config.toml
arch = "vit"
model = "image embedding model"
dataset = "drawn small creatures on textured ground"
train_examples = 203450
image_size = 64
crop_scale_min = 0.8
horizontal_flip = true
targets = ["colour"]
num_classes = 12
embedding_dim = 128
norm = "layernorm"
norm_position = "pre"
activation = "gelu"
mlp_ratio = 3
head_dim = 48
fused_qkv = false
bias = "none"
qk_norm = false
parallel_block = false
dropout = 0.1
inner_norm = true
moe = "soft"
num_experts = 4
moe_every = 2
expert_mlp_ratio = 0.25
slots_per_expert = 1
shared_expert = false
patch_size = [8, 8]
conv_stem = false
layers = 8
width = 512
positions = "learned"
pooling = "mean"
am_softmax_margin = 0.3
am_softmax_scale = 30
residual_init = "none"
optimizer = "muon"
muon_scale = "match_rms_adamw"
lr = 0.0032
momentum = 0.9
nesterov = true
orthogonalizer = "newton_schulz_5"
adamw_lr_other_params = 0.0025
grad_clip = 0.5
adaptive_grad_clip = 0.1
ema_decay = 0.999
steps = 7700
batch_size = 64
epochs = 2.4
lr_schedule = "cosine"
final_lr_fraction = 0.05
warmup_steps = 380
weight_decay = 0.0
adamw_weight_decay_other_params = 0.05
Rows from block 2, named by matrix and row number. Rows with one number belong to one attention dimension. Each number is 500 + 40 x the weight over its row's rms, rounded and kept within 0 to 999. All counts start at 0. Numbers have three digits each.
# q: attention query (model.blocks.2.attn.q.weight, 480x512), inputs 0-102
# k: attention key (model.blocks.2.attn.k.weight, 480x512), inputs 0-102
q.374:443521499489432493496542485417486500437555515476528487568489504472546488516465477511432528467552469540526513523505429507534518505491482517537543464428540439522502484503552464490494489555524596481461494486521493561483549524549456455513402521546471463500533491549520580586567533475473509551438487489491482518542
q.375:461561512424494507482468536596519521471508581527512532469457516477493546413561515461505517527605547521519539435573513530451543528511486510492503427558432473502540442558505502603453514514521512492512526561517433539537552498540462498496443452523504534483492534518490426539523459514473490441526459490520535461457
q.376:531466474457453501516507551508485493485537456524513510494503577599489524553505531471544487492416504469483418461449535474518539515420491499452521536509547473514485496474502460597494473530490482467454455462531518469468533533501510518494466514458580507510534574460556538519414495503483490583486518430473577476516
q.377:594483444408482483570485457492549561425483482525552568512516485515471478545525503548453480478489461506542473522541469481473516456465514578515509535456515455490466479486506523465465521533491556536528414431557489464553511451480452513500579520479489506505562519496458542548469471544538569500536482487444554506504
q.378:505542467531496476441487511497485514493507516413501545429553527565492514491545490465492516422540482459545475541471446416464479415488443413549472531471504456544459517434463492507509508453442445508454593503385495521506452579526493503501474480505545500491514459572479542433527504519485528538541502452511491547486
q.379:553507518436482492510475417539446524488432463466473417522418547458442488460463552484578539550506524494507528526469521473521539526541512474432553523534516547464496508535495534468589455433427505552465472503556495488519476447520549548491526483550470547505444547501501461409385476522547547532490530496491518452460
q.380:524495484506459517513451513568497429448522499586478510470515558508566512458500554500503522440527537525484564451561467459444530546574549548523487473522488396406455517473479388500485520501417510471444493512488451534482511513504528443496469522494499466512562513487476480415471520583481473512416481527528504490439
q.381:498589539539519531449512535488449470450522518523523503411431540570501476521480517470479517405488544496551563496539453498520506451458479511526497563575468441543526518515475549454501503479420510497518552449538465481536531494458492455511463495555485471446469484453486486493638457535480525497424444590432448557504
q.382:529508507541496504538476596560495600477526431534564480541515396549544456498529492501553454555464486485445502540438516469514478513436586501542537545543453444480487486484496515475494535535530461511513501556427482471513483557506475455436509509470524514481501459491526486474472552433542506525513539539455478564501
q.383:491467510470518573476477559527493518475540453471459492461474495602515446473455485532573452546497468544492600427543527506486527500405504512478591516512417523524529460593458435514559584470502472497502475519480546444539550462549450524468544480530471475559515435536510443526497536459519510507530574411528474540452
q.384:491457531539505529485487478518527492526547492438505519515440533508505479445512469487442549569487524504475438565551457560544433467522493408432503520529478455442527470545559513481518529546484464504477547452419476498455529535505519517495430478500454444499489512483461455475512543508525574498471487493478470442475
q.385:443472545519486478453575444557404538479485523488502487457506487475438415512474578572519561508472480494519513475495429512507471503462487545518521551475446531430417539484453501450478505434538513520417481582491482416498482480527507507546491532442469548526486483453529503475557453488488453604542568436551521538517
q.386:451472501514512496482494505545506453461511525455479442463408500505545380478518526510565504503468567552545540537538486519545435542463533486475615424545457538481472447512515500496503427510532512469489491503498555454428496434467462552423485476487471460533417445475515462484516552496498507524487511530495522532478
q.387:494512523535479530484489520426491481522495549575557483483528488479538534522537536510465550507434428467480512525461519457611541487442537548498440521570516570458554439466514493496510492503495537506529544541561451533531508508531468511511444489526540414562488477444438458531528496517479435537490533511504483511520
q.388:467476529521553530481528429541549534464474544460449541514503533478507537498477472503506478560489502459610478505551505471561405470462481560467566447476545460471572430466581493512479482527448463543485505531514556502564484541548482529530547486496550476527531579558476498534490518395548549497511496428566527486452
q.389:556504436471495449509497528407490489436455424478441525547490450542474500507490484572443406497495528487490530534505485515482528475526469498557576493498510437558459496560511486517508551510465468488465479495489491501535527513419490492481578509478540489448468495410447495468550513532550462428459473542575513441586
q.390:490453548504436478520468549481506540492543497544491418470532450556493542540488495536446463561467531507577484566479541506431517522475548501559452521527536519551545448518480512485538467475522535510488492462525530537436468549473498469426448521507503501523558498485468540485493432535501500518541509465530485476504
q.391:487500589482478390476492546520543406519462488453474509529462512430495563470506498480511445502502457507494497479477420458470517510465491572535487495441515559536488465520534513508505473496561483494577512526531529491516479536554490528532585509430560516533559514516518496495565477484537474494529475472579553529474
q.392:540516500509488486490531532433477521510576527486551527511519587479505469525501475510490558538497442547493435486540490501509431477503473631492448433580472530488453489479498573419536490482556518487495484527486494411509483505559476538500484474497464471531528560522436455485517490536516501523519490625481470562548
q.393:534459536470525452521491465549438517522563487503419476582460459496530442508490557546503505458538471522494497505473458431466536472489529426465556494443478449504458524513474440506467546494442594494505423466501488497487432542484550520529458527480497543491533438534553473596512551474478445528527457499449505505492
q.394:544504567483509544509497481513489520536421522467526506432498516467448498481552588484469580507492469501504495432520520490454576529591490526496417547455512536516530532564533542534537472467422467523548534467501453579534500478519476477505478480570496422516607439509494457536465440498521498529527549411609419516492
q.395:452455537484535463533483493496422461509463468556447463526535551475466530503602517536507518428466511551554426521526510490521490545527431468465483467501530507547508514509523485532482513501422516529580514496540496467472569439491471470469445542488448429494505487493498527496513503474533463551476502445495561541445
q.396:443531473495398473458518494433552474449455460615411483497449511559469448472517446487466420546447491460530533458549523514475467483409564530545552493505492466425567500521469501464489445541591484508497546481467520489546451486512452528493480492491509478502549494478511581495600469460527477495497500493492478561546
q.397:470495475476512591445492529424510525518568436454458515488449580460531568556499462470545575504568431466557515533543553492480565540502515510495458536484525557518523560467485512505487532431496465570408528559521502518510527508487467459523513473527573437504502562497512538506464468522459474485538459516489509440515
q.398:590552561435482488539491540461531550518489489579472510469480529528457531450473505494521513500492466458464463493426552499468532563540574456491546492480540483573541425522470447492478457444541536501517515555557501563494440426544529569494498455474463495515559522555553496566453540520528511553481501432519441500571
q.399:535495553452480538507493519495522493464577457501556499516458492450455520457513496455544417488556523449535565541529480534445520477496481476513552512516544426483507509490514514473515559516545525436424438477472462490486484541450509451519557429404499506512522547507567507516471511505542562524532417536543527452480
q.400:501541519484550497590483520563523478546454462499479547536501568431471478531523506446506466480582447556475478415434536532498481501466542522490510498465492531524466515446472515453509506372452515445442547516481447466549522462490476495558576530417580523485474533494453469496453511433456501475511482449475488543471
q.401:490513596492546493448526433546526528534509500596517447579562490513537439541449542596546500533520533459444521536544558443517531513544535459466540497583586440512478543501432488511464463509465485560591490487435513465499539455476567447553511465532460618528496548520525436506572472476449517529444513520431503513475
q.402:460481514497498448500527547529540483471453560537488505500501480530526520489576470455488419507505406484468526559515524498544505458474489500543490461554511501498488538519484434436466523611460463502532517452462544500548474499504476501474505474547457527433474521506508510454590468496487555474492519523552519485530
q.403:544494518541534417439497475467451591440531532521439496549485488461476464473545499458464520513467514516528482472520524494416613541551548521502471445569435546578472500509542545500578508448534421531527514485540493550512523461601520536516470485556486519608513510491496474486500519539413491498505561465426506610535
q.404:453518483485483532533519500520507477558486479513524543457459478447546390453496524445499487470451497463525488552532546522560486501503523543526539486474442492485458429561603494472527502505540444509445576567506556469556509487450478471437550520471480500510494513500463521565502468438522621531492536498490540560505
q.405:477520506468494470426506538482516600468535523507510480514465484552557513461512456556540491503470473468536607438474516520492511557452496521474497484557533542495493571463493509537494557453536477559517552543416519476529417445522474446461567531512474527491495513507523447475445549509483468513531496459472569529480
q.406:525548472477540480477444416510427571423528534502518505584515506486493469470494469511513499501523504516537589535506468453589455493494474509496514458523539470490547557478507491507442557499523530483436407489541531523594423455480539507522506495471537478453466572427595487447532486479479492467530502541514534423469
q.407:564494507505558437467533524512509514526535536544546515539507505430536501519428460465487520482536460562530501513567492485582578451430484539508426445495509533556489536470388470484472520410487420506544532487471523517497588450540513480520486491473443498521477623466487473450548488482471470498521475510447494461488
q.408:504476469428577499594446519508449453528515496493543552478418502471507434508438471532600420508502495591449435559553472585498482460441510460402534558491531543533501472529486480522464506466533591433497552471530615473525470500473521553457420469538491492474433520471498475491515537507557494494515443572576523505527
q.409:518562451490545532497478455492463568458574495480526479486495546426531555521449475470550497464534528478507487468487464493431490477571539511443476525514447457490506515485518554563492489569526505481421438561483465459516522495438481532553505538435442484438468524496479546520460396537510542456569511480496461476559
q.410:448503546511547447491480529490511524489513489469461534496504479531496538499477532504547446481564481521513462502531542550478590484469431504470435507488576505481541525520472506493500538499474463507523505445525513501569488505570513429488536563524504526442554524438559493500490454418498464429494460543501485487456
q.411:440552467596502446399418573500574468535460494543498533513549518465582487505502491471484494473524475483467484523514513548513532531507519524520457453544512537506533494470472532483486513461496436499585525580464505548435574504541464499454590585484509560492495454561503590491539506465477501529462452482464473567564
q.412:545525463598523569534508575472442501525493522477538479517503500492482495489522548502466535490521500542514515488462502438475539522464519488558485507452459543478483559474497480448549413496494556485506553503543393537554581506486513466540483532547518431534556511570486435495494588540404527481462527470443450530454
q.413:484465489518472527464505464496476489511439542523453466419525454511454468425581548545442483462490527465488515403484502528474534487558443472489461452483537527507446554527531466532566497523390483585481402523480556475521552480494514504544487479485499527454460452514502575527576496479545427497483482478416484507513
q.414:548509515512512534471564535498529526517462430488538486430559516500459482477566499488482508421453504500554455510516537526433520546528437594518548455486503534570470479520541464496527454474474472550497541435585477513541535477486489445488506506537438451483446520454503451548508409596511528469559517459482504561473
q.415:535458533481571479498525525587454483588493500450471479511505477471468498494525582493542529472467550490502471521524504508552525551510509511492516468459508496477567362542499505487531460419460451510544529484531486452535514485514451482548523530456488502516447505496462522512450462542489540520479463461482517485523
q.416:518547493458504453471504556577490527452487565543576486485483538531524491442586421545515525464504441502609411513537485504530414549507427572506489486550450510531590478554456518487580503531475489469530512482471572518498477545503479449454468543509518525404522511548552506511511524461507502529487500414502527518521
q.417:555475553501523551508503545583469475503575436474556581478448387545469519482487493491481494475514453461524593463546502490446464509470493531520499472435575470503441501477543510485481514479513524407448465462483488465495447520495503463496516493419494456515476520472463547468473547510484508529520517558548495488509
q.418:540514447468521436466437539505480523470483461518558491470472515516564440463552513546541436500514447469504476487444473509542551502463466488499598482495484504519481517504500436525491448519488521420518451537418540517466540460496499478518555573447442511475484406538499440560490513485394418515510478588502509440513
q.419:548466521512538484410557489533447513465561516507480527453509490436454568473462502528491467496504524560539511484495438473513467500512445492431567386545527446501521523485450480511589565426467475476472463470558454441473483496466471475407551546411443522542502428434505516511518474469483558477535453460481473447507
q.420:516490519543475552422469504537489448555493440490507539416545528527497533500542506506511466555473508525481452532455522491518477479502528472476478545517474529517491514507558487485489461575420551462486539443447467426463497559471482488540449586497529491432461492543452445535494476507482444488455566557532522462425
q.421:440498488521418480541477499509563456439518528549553524557505511501545533499509463497452526449592532546476459453569518586555456484453489484499484579516509522455472469467434560467482461527496455477593492487479467485489487536517521417545427472490570537434526487529497434458584527491505514495526526548448473453463
q.422:561499538503537499523493499530450664574533500572502502570566446462463534484420535450531517564459461468456531420518511436471546486540504505501511503440478499595492484508453465543522484509468546493508575480450515540457539463541580554550502443477483448469447520511471471552467517596464481506473514514459481509576
q.423:506543466462477499514526530444477493460508498558567480498536518506498453491535532538509436520496548508538530450501437592513552494508573518597532497441442567498502526503463497464534482413551445473558467484397488436506484444524458471515473531540514499493529415560549545517546438496524462468476461486519435561513
q.424:539519475551488433422512508489511506549536461434519483509465515513498519482529538519549529542503549494512438437458503445499453475614489522526506468553527446517516454499496554515577496488565597509533478375536453564524519493534625480502488432523517513500554483482552493533440460449573477587565485495521561534433
q.425:440458550515495505530484467565508525447527501567534574621424488452477486518432514507517430550489530581496516492571525533509444534435509398480514529458503469464485510457528491514383539453503549495483508447524430532443488509493515548458502480511474472536533503481526563559514530541490530530436505524486479453438
q.426:542533468522462566453520512420498423496516514467604506537501457486530486504509454502517555481528516488524500501481470523496486429505555597514489503530517498521560550472405526550468520513539413420532476454528473505582493544538442490470478482532534514544445593528457416509568516482491505473477548534455488500477
q.427:563403564547470546468511445456513434496497416485470485421514615528402485530548482478538510464437566454582544516509500540511496492492552465490551514558481472503510508515528494530520494505524494475543435495464540494500524497501436519419547587512568474457550406470506549437479479522500499498480452600513544501480
q.428:564504415483447454506501566487432472514498458558524472503564497523598451482522473454511466534494436519539519513476463444529551499525462525545515520520505493481418515540523435560435515490489482473574501458461506542536454492497509511478460545522515489514419504484521493520447526527446470528501542496422554502454
q.429:464510544485525481478524540556504527595529449514509463527497452454460474482420553521490506473548448485425434477446513481477526515450561580501481561455484574493469504522506530434516481436471536476483446541558415529501479488565484557592431515454454466512461495519512479578487433497524539493489472502463441514516
q.430:506449524497509556522433411509455482547524515477491495539445497484456405534548610464534474563514456472470418529455436428469524469501497456456485460499477477548426538497599458516393511505457552539498507538526525499491493506475505609567463489538471498526533491544477484533448493486470494507468511487515468498454
q.431:482484547478506549527466513516463530561444526437489494451434486487464524532473443561519547540463505528579489522464506457589504517512520496468427458530478479451482478484548469415531430550482557443441487496438478457499526553445441531516485510522515515495461528566451513451478523450482523570459474511525485449459
q.432:480497525528523494481474487413487525470623547447487599523541528418430551477524500533418572520569530462546543485427547504562470546501497532463498499474474512528510557426498486492532485512552475499455490474471511548508498478514494526504519539472588493427542585568565451494573542547520556490448558532571535518521
q.433:452500494477525487541507543477543538534529495517504429547484484440508445475507465474570515508530445506487468489466544521507545453490518503430453507464472474512461511516503549547529437506586459530509468518512505469546526454493481505444533481548462514487525471460488430527517542527487520499485492574451477437541
q.434:510488552531563506521477487515405547563520498552495516573457487478467456564445523525534524556536528550514569380457460503519596474453453498536476479439537443506463548504584499485467541498477444484528487487505503510538539457529545555476510482484508509440467473461542461529522446509480462505447453456529413551468
q.435:539424517578512506513539528416489531503532469539551459498454514543532515518501487486506557455528504493527486455520490532465520501531461506438502540510502506493485569492541532509484478517427460534517540566541515470518511511394485551520424433460482503541462514448494528542527400500502534551489508447463500503509
k.374:448472512460540480471515515507438511561514535508555512545486482568484442551537488455482521468503473506463483466516484428434530616467473451505531441525535541551556514462455488584563486460526496491522445474483481638485529457543448501540484483466461489518499547504465416490437509482558462529483543543450550518451
k.375:497543533533506487499519492455475549560480468403439455575526486488503441567450505455387502489485496490434542437491535539490592502492516463526524516539489453445416461498476480482525479495477486524511458515457530514497499493515452535517512513479474517460415388548485490573480488521542528539447414459555473605525
k.376:544506505533471435478486525530542509555473490512521413456498553529434509481487469486499494535429507409389505501512470507487480489500459485446515472493490486486541549490469434399528503454501554430540487559523505496508530469422484556506421520552554562475550521602531533448463473517467506486513503551470551476513
k.377:482484558528422496485534512523505531490503525488484443461510559497542550443539499575472469466447500528481546459498572448477444380513540415496549459521456494487498500503518559470486445469513508523498500538496422550497552465527494477565518547536497496450512562536551478515497454559448521498483515578438525567524
k.378:570499460454506480498492483507500473517483532387532560517470410530484513481519499544452525493523560546495527554466462558521499483522486472521509473472502488546550510515547458540515572489468502463553491484540529510432476547513509520460470498454553512477477533509502513500475519435474591540556548461510544471497
k.379:503547540514401480509501459491500496503495499500482508527505508556516521525433467564547463465510439530470528480487488492479421449428503495523512522594527510462513416476478522498524527550490490565488461405541509414495503515545510488506588453557539543446479497486554557510493529536533506455605522422483455518476
k.380:474513461504547477518464581518459548517556448492482470560518442512472511528386488539609560526528512555505532483482462488485535446541512483487560525490556512477495451519545506483516490464502453448568501465492486502506498479518505491484532471559507490471445580446482468531474509525510477567447435536506477485587
k.381:451540501477467460519509459599539427465520505498464503481528498560492425476446594516559491494491449496481478533535476466549477503520471470476586519471537525544536423554511449502481516445486514533518549541572490524515581526503412467506493497458454506550512542470492470460439481531509457512472490518624490521472
k.382:522487489552440540444547479473528485494482543457461553468514458491505532516449470447510457448455542519550449528538560518503504555529544491472488481504477605479515480514593541502397529435517513461464516609558525562513469485570536497420499485492493516563502493523550476493535413464480526524535548514559517520435
k.383:558546537545469486550530503503543450554490556457497518428512432418557433475520504427432500510453505468558478454516562567503464573528455463570504484564515538419520487502541569493465534488505447551518489494522502496561487466503505508493552551497476539512487482547564510474513465472524461507496397499512529581565
k.384:516567539523554473493584507458571522481539517462579506458449521499503506480478484496506457488501512507555520464508454542521474488493510459448502577514532538483570443477474522566534459489519553458441544423460506506511443489594490506560492488490519533439477527600555477530490488573497514473536452552447515505520
k.385:559468441499467428448416493484497447485508521496466481461480513545500512628505534501491457569501496513465527571515532431482490483563478477501555469506466452423483536433485508506461504494465440527499493492543467508531486509531534525500510437492492536479509549367543436497503510532546421467524499562425485516497
k.386:578500439484561459491540520487526472518462522592412456482495541435465471490529491450460469487535467500491434427430537494470473504509516497577427469489534526423487434478521494502480497523484515477567441474503542474497495556515541463497549492494500539512511532562592470540474479483509478508533419544529452496487
k.387:489504565488523505538610478460521449507523533544449533490528434498568566502465564452445537531533523434469476509505487467559416493536475532542458500505468466485536445519466506514501601539534491538464458559529497533468406569564494514496583526447520543512503429560508501567458503490510511509543471482551479463500
k.388:482465575485526482463530470446518524485477441503406490566523499538443422397449493538568465507479442562545512540505542518454512479500490461515498465518484553494449457580428542544489456478559505463556520432506491410438509561562512516488507541490566536480520496536445515529453514562508583432509509532458430525503
k.389:454424611524470511484435568529489584510514490528516480520446538506519473528484467494490536436454558534579468516514514501571548500468459458439496476544490469525490555528504520468525494426548477454462539518454357533539515449481467469511400547566459543474519498533484520499505504501493549498498561569522479507516
k.390:432427470512526551470427510530522523502468506487477530527495528453491565576409517547476456503487495459510505542523533472573562563437523547502448457451480575456423584522460458526414492515513496519473503537486472504539472593535486586506472499528513491526540491499575553486487553462459513589469511449453498540483
k.391:527491406441512559560474460488462529512411509556433489502516497480489467461533536465526519487463455493532469482480485433551494466495470472530596528532504533471457480550513515482492528520420483497517543497621491461499520470453433491470532572494562438498489535472443509544533519494466515504506506512497472452505
k.392:595481526463426458565515464541526472482549491544507470474453496410502454484564428533481569496537431553463493530472507420548463461472550395507541518529435552436500497544454512501472489516462516441466538485477540510502494437529526467543490459458518523487474542530566405461452571541508568504449474549409530476489
k.393:547480505539524514499478545557444454482492486443464470490531497581481475538521442485434518502446496470516499501484543400454532507543529469474523521492480581503490494523517511422399533521498503472474516475520573537473484550545401534494474435497494529485519600487507496465493542511471548527524547529590478530501
k.394:419567437404467508491459413481473406554433494402446541445470507460398560482438454512530531468470445518561579496484469504507509404566513467500541501459479441501519505534520532485535511490461530490545464505560478516447510531556519473450535533555483552502553482490498535489456485428502569421509461496412491530536
k.395:473544529564514485480529472577529461556467450476517522484529518499479420562463546492554432519488532529517450550545503489525463467517461496483560496504560431483474507488425514542511493479562475497517476573496625557498479490590516510573474504515477575506454499431473466489473493454422523527540524439450523547413
k.396:468529459559511528463513484492559580423501542561491527497463493548455569508410531509467498542446558526477517521512523486513557538494528485514461488525443480525430496494481483479464544488495451475484559474453489484494532522552496531484480496517477484524478470464574515575474493622508533515450506547518503479573
k.397:476501574504481460527529511545489537556486490616478501477617497534582510527547434468617600456443468537452466522538480529403498428546461494510461514474489450499534550484489479570578539481518509502492518461502485500475492547533533435552556538516457554376491545491458484575483524507472455501510504502486469562497
k.398:490446493490498450514462487496453507452500494467477497543524436542439484465470431541474497491474515493574535535533545578481519580476552491491433494465466533520500484492515576490484515431459557478435561480470496461501553488509518514471499490560473519590498505588530425455506479499487501501463392473479522462613
k.399:546518490478530460454519497509435497529492445514467448432438521545497478484593500446481489467447481498464481487477509524561534463491490491499496529499540496585535470504533485530517457492446499498514469433453549510513455528345479520482476543458511496528400561449443392514517502539458462529531565555563547582464
k.400:532530504474502469482486507528503524527558487453465496541424455610531482502554493594512585569500511514541520502432491487442466483493540536509538479511483534550493519538508520530408544461542513459510451535474495555445484456409456526459481513498591464441514436466494463486508551448467491498529570491385486561439
k.401:549474492468495462478425461466527515576444534441528511487468469479504523510460496587517441554413473539428537495496459482469480511503522479475508477476441559425513507509492495531497493561475555528538466497500539586476533510555516534530479430569539547509499543474497509472447425586521486476546524497557457417512
k.402:486537506503525553473509471488461515462510514397532486506512463498493516489499458497480440536428467453518514532526453481471514461451493528547485525491477484524501481516520527476505527483520506453495522528508510527513491520540485512519448508514503416529519510584521517509513519531474564478498495479504497552462
k.403:517483513502459462453499485524469511566505444441494512532465520477511497465516493536480514449495606553497475578485502522473454548434566599468493523436466534508527481471462573504465481479495513508480540506454560527490508480534545445494506437481526548520507527512497405449519471555517467466520488467504480570513
k.404:495499463506517525492528449539539477405547516518497502471442491566443464550517492459553496498495548512546524513452544506557486454470469444515490471498515500512498558476475520510501435531516525465550456486438436528478513476533553489514508536525551506538556523534508533522484528549473533455538479565479537412452
k.405:522454472402462426553494511466497479476417494533439553497479470585449448541535527543510536538494528509469539459521521404469495508529501537491489499455485424481492448512486531473426578511451460511588440507463560452530523576452496515527563509432497502502452558445533484614485536498546520442482526583518428482511
k.406:513468514463476453529498446473471469473607527564436476454546501482447495487434529449571488474485525502562519506577495429538560556519465471514449534492516497510509537504459481503524477523482573522603479525444399468490557521489531538491456483496488523498535449506516390464499464406520494520552477591441485459572
k.407:459576547399491437546388455502486563513532519424515559428528408440451490447516483413562489577513531518448521521490500545447476455479487486473488522505593499472530525458526459491529522510465518525452429504523454518580534534527565534489497507524483522500586426505505411442531464502514500436553433548417457454506
k.408:460485515504501486495510514478528483458474485575539453516582594406494464432544510542453589490509533528470439513510551526527489449493526463550516527490522439482496533538420410460528521496437494472508501529494450490500479470474446500471466543544533486503520485546506474478473457403526448516508554552504517467472
k.409:486515538448532440522525497466534473603492486504548557498536479550490480523560528434489514494548530551496511460518504555482465483515490458528394532445475446468537520457470470516524476520498554508431435490482479521493487497448522520527471545554502506486472561498501486479576466450553388533460544465443503534513
k.410:437484451522441542521501463468544512475442556496465492501487487530528495502452599538513532544461508536434469518571502483512429502514491420503544565411476504495472436549564512407483498490485459493547511521563548490539570510525430493451496453541444511497548569511482498508552527490506502499566492467517379547531
k.411:528507487502546543520469479489456535507473439437503477548489503578517487513542525534510452560536544473447450563474502556508470514507532497485519520491534535443494444513494529508476543489518479468423467573511537482595489474527618500517547516526457477410516465482436492522498537531559464448541428470550537495500
k.412:525495545572435558502527477559510450591459419510484553465534527461524542517560508480468440507427506489483565548453494491454510567541502517530503477496504454524528502481498584560539487506430535551522552449472533542499483519573558547484539465495498564470421536427497451446489498501486447497498475450487500493557
k.413:473540504490588474424425475381454543516453438436487526496551476501514502507408525529521460504431483475547484541459487490514481507518526527476504495480479472557463471516490599470500454506533488503493507496492555543482422498493459551480502524520464507526385477495459543497506443460531576489550575492564541555482
k.414:521544524490488502511410571559558500490516456466508528533503513443518501502512462464513494522543473462548571535417490484491478521549568552586514457538463494554465566472526496532450514520500462483451466489497500441461456472528526492485432533525468479525527486571577578474436512486483513512545600467495522507515
k.415:522444508522543449566535501459462406482511520532478521563433418496517471484500500494492521502498522546550463466496465574448411583442460534500461536485544475410529484498461496443581411484556483504544503484574534470465586448463498457495444419450522512545581493506486504514530424492562520496549527543481442437554
k.416:501462482487454439513414536505471491534465559497441395462464505561450514496522502407516518541478506478551511494487471521502483462488468447472475502507474546446497486531479564459529503501456498511472531513520522559490529518551524565549519478491550497482453594459523487494475617486471475501416477547464478471564
k.417:553507518516453468549494423442445573510574543480483500528452534545424433542505469533512511466527437508477486452495497473527519503453420560446515531495503468478527451483522477465522514498428518511480459418447491428504462453455531497490503543496518478544491445473443491521491457485521506538503500450480507473496
k.418:490451454446506517576508558469435453538496472517504486466463459472441463457518424503500539453544484473508522473507495438480432481559426546554487508467509512496470493495522543531503451544529483508506512549520569580527503495421548529561462471508407464470462490456519503472514525546581537530580504574526462470544
k.419:539489530415475409481427476516454520494488507502477474542349497577505444537443475491515534498507472555473461475466460536535509461454493454485527552450513513460477455560487549499499488538486475507522505533527564521478437505449466446509445494453565534471507502510454498523579523501479444478504525543529546483508
k.420:475507506587493514471619504460484457602441527514579580453519511448529445493556504550541566460500472453486549507539523438425538475537451494525475463505525462498466516515486454560488508536540534546552541527558542545476498526526463514508463470466481496489481495446489506476508495475548556519473527467468412457542
k.421:488420492507472530450536531514541573578583502615409573489484449523561535539467521478542509592584604515533466474525496477486514423475483423468506510511503512508430479552524486435523469474475520567458470511500488507507492481583498535501501472520559478396556520457473479524481543477437466502459566549489492527431
k.422:467454507487473486501525481374470517510466441474474547498570499444563471625476460534432564446563527562539392499574527399513494533442460514530483509486433497445534488480476443478489468548502579527456473522491472491572492510532431474503399465502502521583491507551456494501468517425541614530436487457470510510491
k.423:477572441460476503529452453483570491492481459577430540473406589494491483428495552499464522540514522489459510504523480555538514505500462523432516510446466521514486494456545543482504521530389455487559447507543497460477448529514502493435505563534438411487537481523564522530597512378510455517481451479545508470559
k.424:496584494504539465534400482552522534513484469528494514485433474449513508471472499585462532423506558514484546531452464571468467595454495439476542511495524467534506408540559482565465487499537528501503509426501596536527476437505467483436485455527517489499472527472455465513444476518490524520444494506544563479551
k.425:514522524504486473426535454570447503489481551527447508456460498507523556532580511539548487479462489519455450550549503564527523452479459545580525522431456501524522492524522517449507456512488493540488522626505479519479514527583531497495526459473435474507526478508457556491527480527488416512431524424534510527503
k.426:595504465477463464505604452543554577591511506549451511455447510528576437485486529440504583515548610464491461558503494479444489418479413464441474545523468491446531502474489460429532568465451465544497458592544495515472544480480506448500523476543542566504491474407535514488508417501474455416519492528446509491480
k.427:470589482483534594443470481596539553515496521499505575526517555510549475578454556493578487506509532496418504497527476415636482537548504458476550466453510469502473438514497553448540478498556520501512414513500553455493454500475541471576558494447503436470506486436550549467495559548492529468595477521535474472481
k.428:483563556501441518548558505508499505482501490450486448483526418482470546545526492532441535540562588475512547568588554400507541531501534542513495441559451543498484569486483511496470484514519507464557510589433531536540513540559513588541465526520543480546462496485578539534509472534487454483478547487534490534464
k.429:473471495576450469479457483502455438446476408492484476521498438543532513456517446497491546567525471518514485513499500534491455433528488481530552450493507508503550474530463462545501446461498490500446518418604480498523487409457470462393426511497478441454463492507520476420522507492520442519507518470436420524510
k.430:452527487518488489468511455561460427601459466481483441426496511466516530434516479496502389496482473528459556557541482546525497512511482449507476480449524509512499531497472491494533536459493563489527518567546531604432534395530550516501582440535510555531554527574459490462537514512477469483554456468511496449514
k.431:565468462494518590583553527446502450439443575476522443465520546515440467459527548461521481542581371563529547408490496512524526471485508487572497416499571485490506493413447486534492483581443482502567418512447406461500485493499542514522491495439512452505491477503419492459521521503539486469480445519466527501529
k.432:553456526601469497520449517563438568472506481449475455537519483558535496515429465550604445575513487507550474499475543522470473515517495492499447451479503478462492548447482495493466490544546469478477571501519494407539521570533441513472519484528531519505436532459606463510500474469462486456503541513439448490459
k.433:476597502545525493485543457495545469471526492475459542529563478485491492511499513541491560507500477530445533492572535574543429434453524517542547474530558522483520420510573530548452559410524407400409483558491500457486511541544500477508506465529516585506520525550500477512516450499526473460521557481563548542470
k.434:575458450558424451463556516443422547466503490552473524498480518486474508499535480584527558466469515445520467534488540527519534483492481520593483513522475499524476536451524491517540569478447456542531500520465545480502552494538575451492526458517539555484411489437519467551464506531487481481477545520515487524436
k.435:524454471481447407596537503453546537486548508439520475542547424517515537548526586563493554458494551504429512479476513384500492504485474463571485526485516480464461499542549427480481470536527464528558504546547545489496448502520527485506519535516434448502502524483570538451530539502622543492501466509522547533514